A small image super-resolution model, trained from scratch: norm groupnorm, soap at rate 0.0019.
Rows from block 11 of a small image super-resolution model, named by matrix and row number. Each number is 500 + 50 x the weight over its row's rms, rounded and kept within 0 to 999. All counts start at 0. Numbers have three digits each.
After each channel's rows are labels from the 100 images, of 14976, where the channel reaches its highest value: "strongest on" is what is common among them; "lies over" is the class under the peak. Only what is clearly more common there than usual is listed. The data: drawn branching plants. In brackets: how many of the 100.
# conv: 3x3 conv (model.decb.1.0.conv.weight, 96x192x3x3, each kernel summed), inputs 0-191

conv.63:475484481469490486518474486519467499538495528479506489517477411478506519522571531463492495552474474531603469455545525426519477500502544485509514528534517459536495477445532535461467495518503473488458548443493449562508491404474571542462457488461488463493473517459474508428520503524467516527444515570474577489522570538589544519568520425492494466489592493479499583369518506637475510445604472426473439410598563538592556548500558459506486541553612529516540485448446523527545500534479547546500529516653573518390484473612464550583492458637418583594545651444436471507427439493594534515
strongest on: pink blossoms (41)
lies over: wood (69)

conv.76:445491409536591580535445504529579458503553497534530444492467460552466468487513515434484552458498462526470521578524513501523453387455509466529470470426435505553506474511494448576494433459455514577473559529466437499498544493520560465529496483481489507572510495466561517534468481595443419488529478511451517486536514489430451526479602474572508543530466486482612375544466557464583625546490445563487535469497457576459504535463463569414475539438485526481489462601515466344477492353579517429527424459503468527519511531489564492519443490594545518446484485494414605472621442574573451546
strongest on: narrow (69); white flowers (41)
lies over: sky (100)

conv.36:467478540409535471571539498514535549574502428556477440526533520548459458469566548443508465398515513469479432457532467476496502443487372543547477556510392446525515524521560444451488459506404468491528571380560486484471470570499558468365473504458425454563502531598429548553474472573509534502532538532480542451483579614596409548522471493539523474495578426525477578492555462471436517480539561517436487496495485518515549485541498600514552521497451516469506568503526492464475488513608514508547489491481483526414590508523460480486489501591584402491489470399472546620569449441616489449
strongest on: white flowers (39)
lies over: wood (73)

conv.24:524510457537455435582420496533583526512580478523542429462572550415563491476469447464541563532525419542458543454404476531479522430585511409478575506456478412450543416424493568629553533571579421473464546523508526467525471444474581535463462336502486482549557478368497462382479507433535505576479458583462527540411444525525542460521563491553475481451575502518456535544532544434476566450520471586436370436539488483506500462552493478537436483501565477461539469536512505525501577481456441534528502531464441561498522510458464499486474475511486534402522471554511492536570509540513506443
strongest on: three-way forks (89); autumn leaves (49); green leaves (39)
lies over: foliage (96)

conv.91:466463462538584454511555494549469512451485486595531493449468480417562485521489423570516488495589309513571607490412437474435450503427537476451496477453534603470488442492523456431518466490498448544577431574348460477475534436476406493549557465546557554475479481524521401639444447463536518492502514466465471529516467475525429505483495407542469487499470492413554463475497470453558483498522456472474524473486489508514489502448507538358511505474504526476470482494500500416505418436533523450531465501419581420426499500536488461440463496568495501508547518381451534432434460448552424551
strongest on: bare (35)
lies over: wood (60)

conv.5:469498464510464444458493471551456473584439487475394513484500479450523495506604450507550469527600436500573505527479409493586546505452481528532541551521538500575537536502483489566510477505464547436545524560537490492472463506512460470512487512503488527518445459499462454462468547493462464500474439568562474525396475483462427542501519551542540472568438503470404507573572485537449461495523420545607575506506539597492532524552479584472437401541530512357481514476493498540453547441569488491600497352519379563581483567455430350547457415560477483451476391457439492560587470475523486488
strongest on: autumn leaves (51); green leaves (44)
lies over: foliage (96)

conv.74:455460508435519446487404459578439624518565510466475564494649481521491601544568501419513486431531550479553496475543511531434505571499497451556520420464493452516552514518443543522414605497455480509604457513562468562515530459551512384560489459588582472537561472522430547427474526477556439518404467469469450500448490456541481516503515552608452425489572528513520475564472545481402507526491478491474463503608501516439550506540498443551461435483591481468528459469500512548520537447521541496476437542503335485501471521428390485504521502551549586468578493576493483581555511481483529516
strongest on: autumn leaves (53); green leaves (46)
lies over: foliage (100)

conv.46:540457465458554494586519502535523580474464544535507522493555545510554566563445517472515579454532531488525471514386526525484516515547426496441596463478431474443539480486465462426509470527446541490477455575401488490518573551429463485482554501564570534504583417501525483517503530565602497463436441339427520625449455456546530517462485535505513456513398505428470611505429468520469490443455448447491585418442506541482518520451480522410469444494545564510445442461474452513419476399533522520476422459547418517450561372421530475504495473562504458545522522588445496589478458455554499547
strongest on: white flowers (67); night (66)
lies over: foliage (96)

conv.13:493466426564497528523496447558490445448495474521455513554521492429479440441454447510471561486561518526461530503456495554481480506510434457492531509505481488497513501512478484489505503511455526535455553534504488506497430449513509427499511496515538494507493546477471483504496512535520552498374510538492319464482498504460567469579451420598485470526437600516484454551489562393559576546525453473586524474553585468311417494391533431450521453417503414406565369486416551488551559478403474473380487435454418412480436581494508394517581488480518493518430466496449457495501474512522490522
strongest on: green leaves (100); night (44); narrow (38)
lies over: foliage (85)

conv.33:445493521446545504478452509433507506485572513510506544467537476478464459467559515521614500477520495467470582413464561467452606557506499455494515553442530484494498563532444583436497442527524502575499582465548500548541471485574443517504568474549545538539486439511499432442548445502484539457473433558553469554385428505421386526553488517550480494461505466560468403524449485486524518501476539553520391429483456434452486447570434581545388483501419533457498546523526469567533584435659500400518549486384428512603454454428499432490465475494514524490515362541486525502584545474476466496
strongest on: leaning left (39)
lies over: foliage (44)

conv.56:429498536542508528443558622489588483554527486482479446461575464544521533511527526522526607460450533498477597546563542581565562519533516489523461531458483490475508610467481446448484515477505489456497504481421476443506487547540489493507500512446526502494506486441523610511426482494502525523426516540522413531455558463549386451534563580475487475494474494538515499552491524450556381553601468471572370548562487485489591381582484532491392476479562512418523501515491593590501540505568513539470524454570348515631530548473440410464475503524544493483545473453497428446471514393496486538
strongest on: wide (58)
lies over: sky (100)

conv.28:501516449475521564527446520555468539485443489457543433502569525543481444526501516648542529450510505493437507532546495486520464450496476489554484516490433525455547396545442484470520371483474548473497501602509505471552472494552492486481401456448426490496565463520596506491529498525523453491510411504535411509474427504456503472533462576545411471442496634565506433513469568542570508440473505610493443477550502510492593530500507350561432485537557486412504459448420444571524445479452563576416526527551542427546486603517487503422463553380480510547486479580415540545518613525519509482
strongest on: thick trunk (60); leaning left (52); autumn leaves (43)
lies over: wood (46)

conv.32:399563434459617443550504462504450494568490558541535507479496640482560560480548488504481491495508480494439570430495554523474496566560461485428586487518419490512474533551511428447441518456479488629466603541506485440494476514543464416521467490512485449508505556643503532474496586507480554445498505508574533562484529464479456503497603489390583449534493533514409477538441445449459457499566513442527490504468458520644521518591465445482500432542547467482428525408524499552552516494484545526530496484510399589622479452403486422492521423499534545433512491558491471505501520465418512576
strongest on: narrow (46)
lies over: wood (80)

conv.19:504493489474515538449571453554485574534500504506444388503485492585461456463551538423555546506486470479541492571474508580515524448478459506501428465450454525468422499483471538492529507468477507492476515530498487539564486502512493523488530495492573490506482548482497514464416513488444461455443474552473519596454559450488533480553533483472534507415485561447428496503478464410410427516488506445471521547495449502594609521610509484483452482416591479435463432563473585462472402435553516472588473516623466512601489652536364368481501429572483455424601457446418542480543432396492501533
strongest on: autumn leaves (40)
lies over: sky (97)

conv.68:540516502484575540524529563445523480532579532516592512486486475489523486576455488537537474490549498510533539492528446432500468541534455475543467500550438497466497498575454607557486493476496503504454587553429476467488430515495568508504483566448507507465517476493532483462506476508502517511464552491478469411512451514588501456425509592429466539538544463514432473509548453588505568293502499494420402450468506584625348487481558528501544426534466668383500580476501552553534461534506543601506580527386459549415421450536508438563492450487521503504475555499511479516468507456465548552
strongest on: red berries (40)
lies over: foliage (47)

conv.66:536461437527531528651493444379452465515595465451464469436385457499488594419375447458457574450466511567583510489514419499496420562496424476561425541538555497510530452554542545480557492547483527522575468470498434461491559579476438557476487411540509421514574541490605534582509471526461422572477488548446480576517471510476556535511498441587500551508507554402514477545422458483488547588546490563457579447554455488439527525488484499544427448490516479500479488521507495501425570499449528483420487501528546488558552488471453523495498560392491591464607486439470479509461467473497526567
strongest on: bare (53)
lies over: wood (93)

conv.84:458490500498462498525507508505554476567509538438557496470502541544457541556477502472482443469554487507502524500439469516488514483453499502521557462531533449504503567509577529492458505508539539477466472438551536480574529488479484504494496532510502476513408482514505487494541571452501500510447577521546560470426476475488533554472485467250476509489507594500520501548466469445422428428482526443535478542548499462769564474516562518385467434490533424439449438479423509575501479606494521499550603538485444484500509421506483510444389409637474534574461529486438522479521540443495513527
strongest on: autumn leaves (53); pink blossoms (36)
lies over: foliage (76)

conv.18:450484549519552515521472334492456477487427450538578529474504512467540490446511404507447479472480548507551537512469529607542447446512507525549501584449462555482623563427497624485442513569454584462551459551524556485512523430451534508478458503543454513390393539459589503503511488457477458439485484542458485538414457504595525488472484490419439477476479383455487522526518473577465501416528444502439516445479486590525475464485476521486469466504585529472503470378561532540450512567511496540414507491525483483454555463484468537527410475575412527432482561542452452409379446415545452527
strongest on: wide (55); bare (36)
lies over: wood (98)

conv.38:511540471527497482519392489479488516533463506441459458514459502518442474522537486452513502543547517530549498546559542542535446477444524437475550493483465534523527485400464440506500410553517578501493541503469554572515471494494458523515477484427453533498489466510518508512528563494488514473431461604482469605450485658513499494478467513486384423426440508614503451614526535532449465397537536550478412485501460352444467535562458402596473400470436427405521499503441498529592515461482486555373560487433459475493558504453472523412488480464491488464524523508510491619425584433629509499
strongest on: narrow (52)
lies over: wood (98)

conv.4:572535518440497579515496481456437389503499511493516450502522537544534516509516472462496451526489559595511476555577483605496480491544470512474450471446467492544577457518438528448541488516453468499471490506521540525489489506502456485540426517473496507440478554449584527589451550509464581483535460556513449506507511457407393496546569542429572545461572544486486498526569511382458460460453544449491597492465609343573528500563544492389581497561408420547508491515425439469542589498493397520533547374390523539565402451576545473505490462548427425452583478464496515483529536507478519481
strongest on: autumn leaves (54)
lies over: foliage (68)

conv.15:453490491574540474462503493536489461432495518529550472518437519541421439482565518492488490458593543480491422536535467504429490514583501524525490449520586545432529509565479471564474537536557468495492516515456515526534580485459509463416513578492398531468396449491499511542501477568537443446482500504457472455465475475472514518547522362496465482450491472538457560516474548422565506443502493571497641518571372409532466488452599519422462501435500461406525439518602559398521512534557445419457532467498508391495486476463517514507445409591476396571367486516420540495507379519533564480
strongest on: green leaves (99)
lies over: foliage (95)

conv.9:461434505520551479481479494514531481537478532559496500473515493537540489455516463488503562464513496494511543504449486482471494552498514455514523503471448437476500457590452490497481456530489462409497528528470545519498544444474484524507515555542507557445519498449491518452517478517555438475507418555484627423506488496484465448305433523357454419458614422490511490544509438543425463488432477443498543470511456475682561414612418438499433358476525493542369518484406535411508485551576583484551469445467488551516518518491511499465348398445466533466465487512476479542512453467493527520
strongest on: autumn leaves (56); night (51)
lies over: foliage (96)

conv.81:491445493547524506610494468494430471512497485500374502545609456494500458497534531535426544531507502484502549463383471564442414490555554479550549469406496489435507521529461573414466545526541581534394536532535448458510543463534473444484457534506495497436579452445400478463489456525480487455491439478526516530568588503582479430515510471436555415513555463442500498539507452508491421503504460541436520450471497465612575423524368587508476510506538541545469488455474492449465504442463550504470455532503593493520490557534446521485436448597450484494618602485448511490352540484603441575
strongest on: night (69); pink blossoms (48)
lies over: foliage (98)

conv.26:452443501516544441461494497461491569517505504479519445590584425476409559555549485503528495490445545530491504591528546400509473424489467420495566550468433533536527596417549511576577468488536502621512541389524563564493441480431491436528379480499478534508596450458509512545552584551549494474532488544504539540427536437494559478548563399443521497472454520421551418495518507551532414502415478502520538496513490512578540535451484563400523543486503475525514450548593517358438441417556464459529489465537496503478544527556529543445463382571507444469581519440473482512578469500476451465
strongest on: thick trunk (66)
lies over: wood (99)

conv.71:523528490628567524522511495427517582509550354547466527473532513487552530444589528525467494389510545471585537531472480463470559516545528577477593483533414505463435550447496581531516472434530445459624472449606422462574501483436517473616457524552490472460439471502491496466518511604474446613476495463447515517467457508460615505492466547448501513468472502495475591460480495601458466481484501554465445452564504505581527521521489505478544417545498536527460535373485562522494475521438524505484500517564578414501565471576456515518539429434547495494569574437523389538467493404510476545
strongest on: three-way forks (90); bare (37)
lies over: wood (73)

conv.45:524508486513512601506462493454488549532457466558512529550502458436527562469452456530587503562499508430444537373532587374426436583463520430523465558496568560463401479473478547538478483562500489519529448513522498488513501463501360395453496541469498547468484447540446597526443493507432557601485490522415489438421426455488418510554449388579467504523466438441498442485448563528466582481536460606514481458520564529457450528464517543497445495479446582506534484408557577470486559562507502496460494391447531500501456494450470395537504464407526428454461422464490500458483410472501464479
strongest on: leaning left (44); bare (35)
lies over: sky (99)

conv.94:553494508517513551613425457434453481484477497453520504390513592514529434459404539406568471474528488515465525569431382503520485486525407340510425501503475480523433448518469475528464537476470475523528493486553472433386536511503544439467431514404423546522510546516504500614427515440490514437442516502560396487453551412472407401464517485576524505522428404487448480480551507467588500538512454549534553531465442540509511456516515506463503451475493487426499502420475549404442499482464501525517454459500483457520418517454399420475443431532476498486441467419435423440451435449493501560
strongest on: bare (49); leaning right (36)
lies over: sky (98)

conv.62:537511428459487538467529495480489475482487500450504444554468515565509496582530554480439518553490526456525441479559530477502561497464493477479534441489500514503537503495558456594518430533450535446459499509511478458495544464491497559491474473483454477509439455470506512496500514497472475523441483478459418580466567515483691532539466495593533472465466529535454588473451587494484446653506478517470488501505501412358505501557530445557458504530536478568534499567542547535459540508448451483376450478540550449505699533547513483577508559406568495613585522485542379505471364476605527468
strongest on: night (74); narrow (71); white flowers (55)
lies over: foliage (54)

conv.25:669500501570548445459375532571389476415425521508642585511516465515581506559435434591531434518463520500539491538518485492486540457481431445547565573544508600488417449493537467511519479598552550545377440414512521574494590492477575508552480608515589482480536523508484519459472467548488549544477505483509485535504451541467516478518407471422505446473457465483424543519492512480428464491519496439482503454444459491499435498452491438527472468526555448515443488425495514500431418557449452480475449516516512445462494566507373529499449500434488451540507458504479452490424464420525405500
strongest on: three-way forks (92); bare (48); spreading (40)
lies over: wood (98)

conv.54:559461499484530426544536444533524539482463517508531492516550538604516550529581548566487607509535456494531460524494520528541568496492497535435455499444532399486509539512508492530436457548516448432496490475553520440553535518446531466439535486485526476473499520530497482560470463507503554505499471396448537501480520441556419452479585449535523492582538429411518588536457464481593520554440457556505458503503503527534546478509441638422433507502481574525506449548491412439379477439563532410509433486553375613446494316465553509472494477590480436454472529514445545468615437562505479583
strongest on: white flowers (81)
lies over: foliage (85)

conv.2:558527447451494604487526439608522506474442462568570570427383574541533458373579503491449587408472423587404552530518533571423472559502502473398449545419439553493483630503524581525479505434576504513627583506418469487539483488555544527550475493424516502489553448588481497536495476491522490427464436526463474549488494526589482451488476457520501478477516464476578553468480566488450521462519477547420494502432470618555437455477509442468513446450525542485467518444465474507451433571500502487478483496461589472443476481508431475503438497509463463454500516410447494436465463467538423553
strongest on: leaning left (52); bare (40)
lies over: sky (99)

conv.51:516538488549463406471445582584565636439461519634457539482460543506425532409510594554494487489495527585395520434580503570488452494519618543538478463395531486430470462448507437391524559452540438460490609523583506517423536465432540451557569387435553582523513536571534510537460387434469520489464509489550475534446548450560574505518449495502529497534524483505495539502380534515478462544569450523544435475524531492498520431449497463485458392494545519450424525475537500563471525547532501561504470429494543491539522514470492491531434484538513496530558587497445524467496455509465462442
strongest on: leaning right (37)
lies over: wood (80)

conv.49:534459470528536624495467471515535521514502465454456427477522415500507420456490474473529579464612504487548562473525483517505405479504447397479464530493386432470465423387463501506499468430509582487594419477449479527469486467555451528481547508451451533503535505503470458484410572505448464488505457448411498493562485431460445510519445408546523488450549496441559488522481500542547585498457405437432514465472508556533434488439492527405490516397433514520468475539533475396466410466534533415523468457547560542451430534439624442512469492535547491481459448510412605408584426549548444519
strongest on: bare (35)
lies over: sky (99)

conv.78:446480485536535490511526556537435427504514547531521492523502492582366447496518524519503475498604558500492417489515514500508492483499536507566465433526581432481457517488497478615566565528539463451466521513433532513508529537546515542480475504522457451557386414573516507588528507523474504527518531549422512451422443524480582503398437583431439433499352364476554521490476497494498536412562477513453540424472546507585539552508480450484503503475505428540528395446425559511491418433547504467474502420506490596435574567595569488492573548451375532411494575516522548495541471454539475495
strongest on: autumn leaves (62)
lies over: foliage (83)

conv.83:499509517461545485519573511494455568542407516590551549503434522495464556473503486576427494522548535457477511513498514564497488465507508454474452527611490541529524438462478489434513410555474471505496467512497471519540545520480452480544507516504459433526454515480497522503474564537454518418547615560584528416467543456445422497414503499461523580575507459491562463491529499495561509540454559535542510540501536385539449510438538588544452574533307512521572562439574362415485492512438528601515489555379530401549547482451551600515453472562489442437432414423567504494530505518439505485
strongest on: leaning right (38)
lies over: wood (91)

conv.70:489514542477531504577526482517545499490459516492542490530531516417487533477551460471489483467454568519520501553482477483532535547522481521450555545450481513425577562493518523563546553564523491428500500560478550553591473546547531475471519550573572499409515438541454464526493458506530476482475418310422588519490433530548444476482482500445487424461525512474498571566527441552400506490465486374494583474510504617501475431455396541423504423489511475493616468417506535472527553470449465418462449414472384546386578460461484490489550488456459437422492525477588415616525526546456542468
strongest on: green leaves (62)
lies over: foliage (100)

conv.58:522496467481512491475428531482499582564511454490478542492496505538415570462572488446516553482532496475527539493524539571475496533553508492548523524492585474507485507526452543476416468469518481513461437492456456535503555483478537470588514520530426549442509500511533475486555526442451576508444483526456409496567480458426475474510500438638439518479526542529560386476473616429551546614539532588501442536530510474292456512488469459561523523460492444493528494508477453467498567508374484526416432505539483424472303556452444417520565523451562573491472511480533423482514521611479559473
strongest on: green leaves (75)
lies over: foliage (100)

conv.16:428555408517555514536590505486498584476525631553532578602541614362465500519540520541519454550453465496577511508457581456434511533522576531448559525515464476475508420487609608542496454482414657530588491513556510596530418404483481523562617488510309459502502511474534637504463453456526584461475494464496483524459419512486487504529436452449505485472497482444424506547500517496440485475508531472450487495491516486551520498509529464501478450528541457508465501444476508506452439497449507537475477523497489437486504537508436507488460490476437440448523488458474427525432483428533442469
strongest on: bare (48)
lies over: wood (97)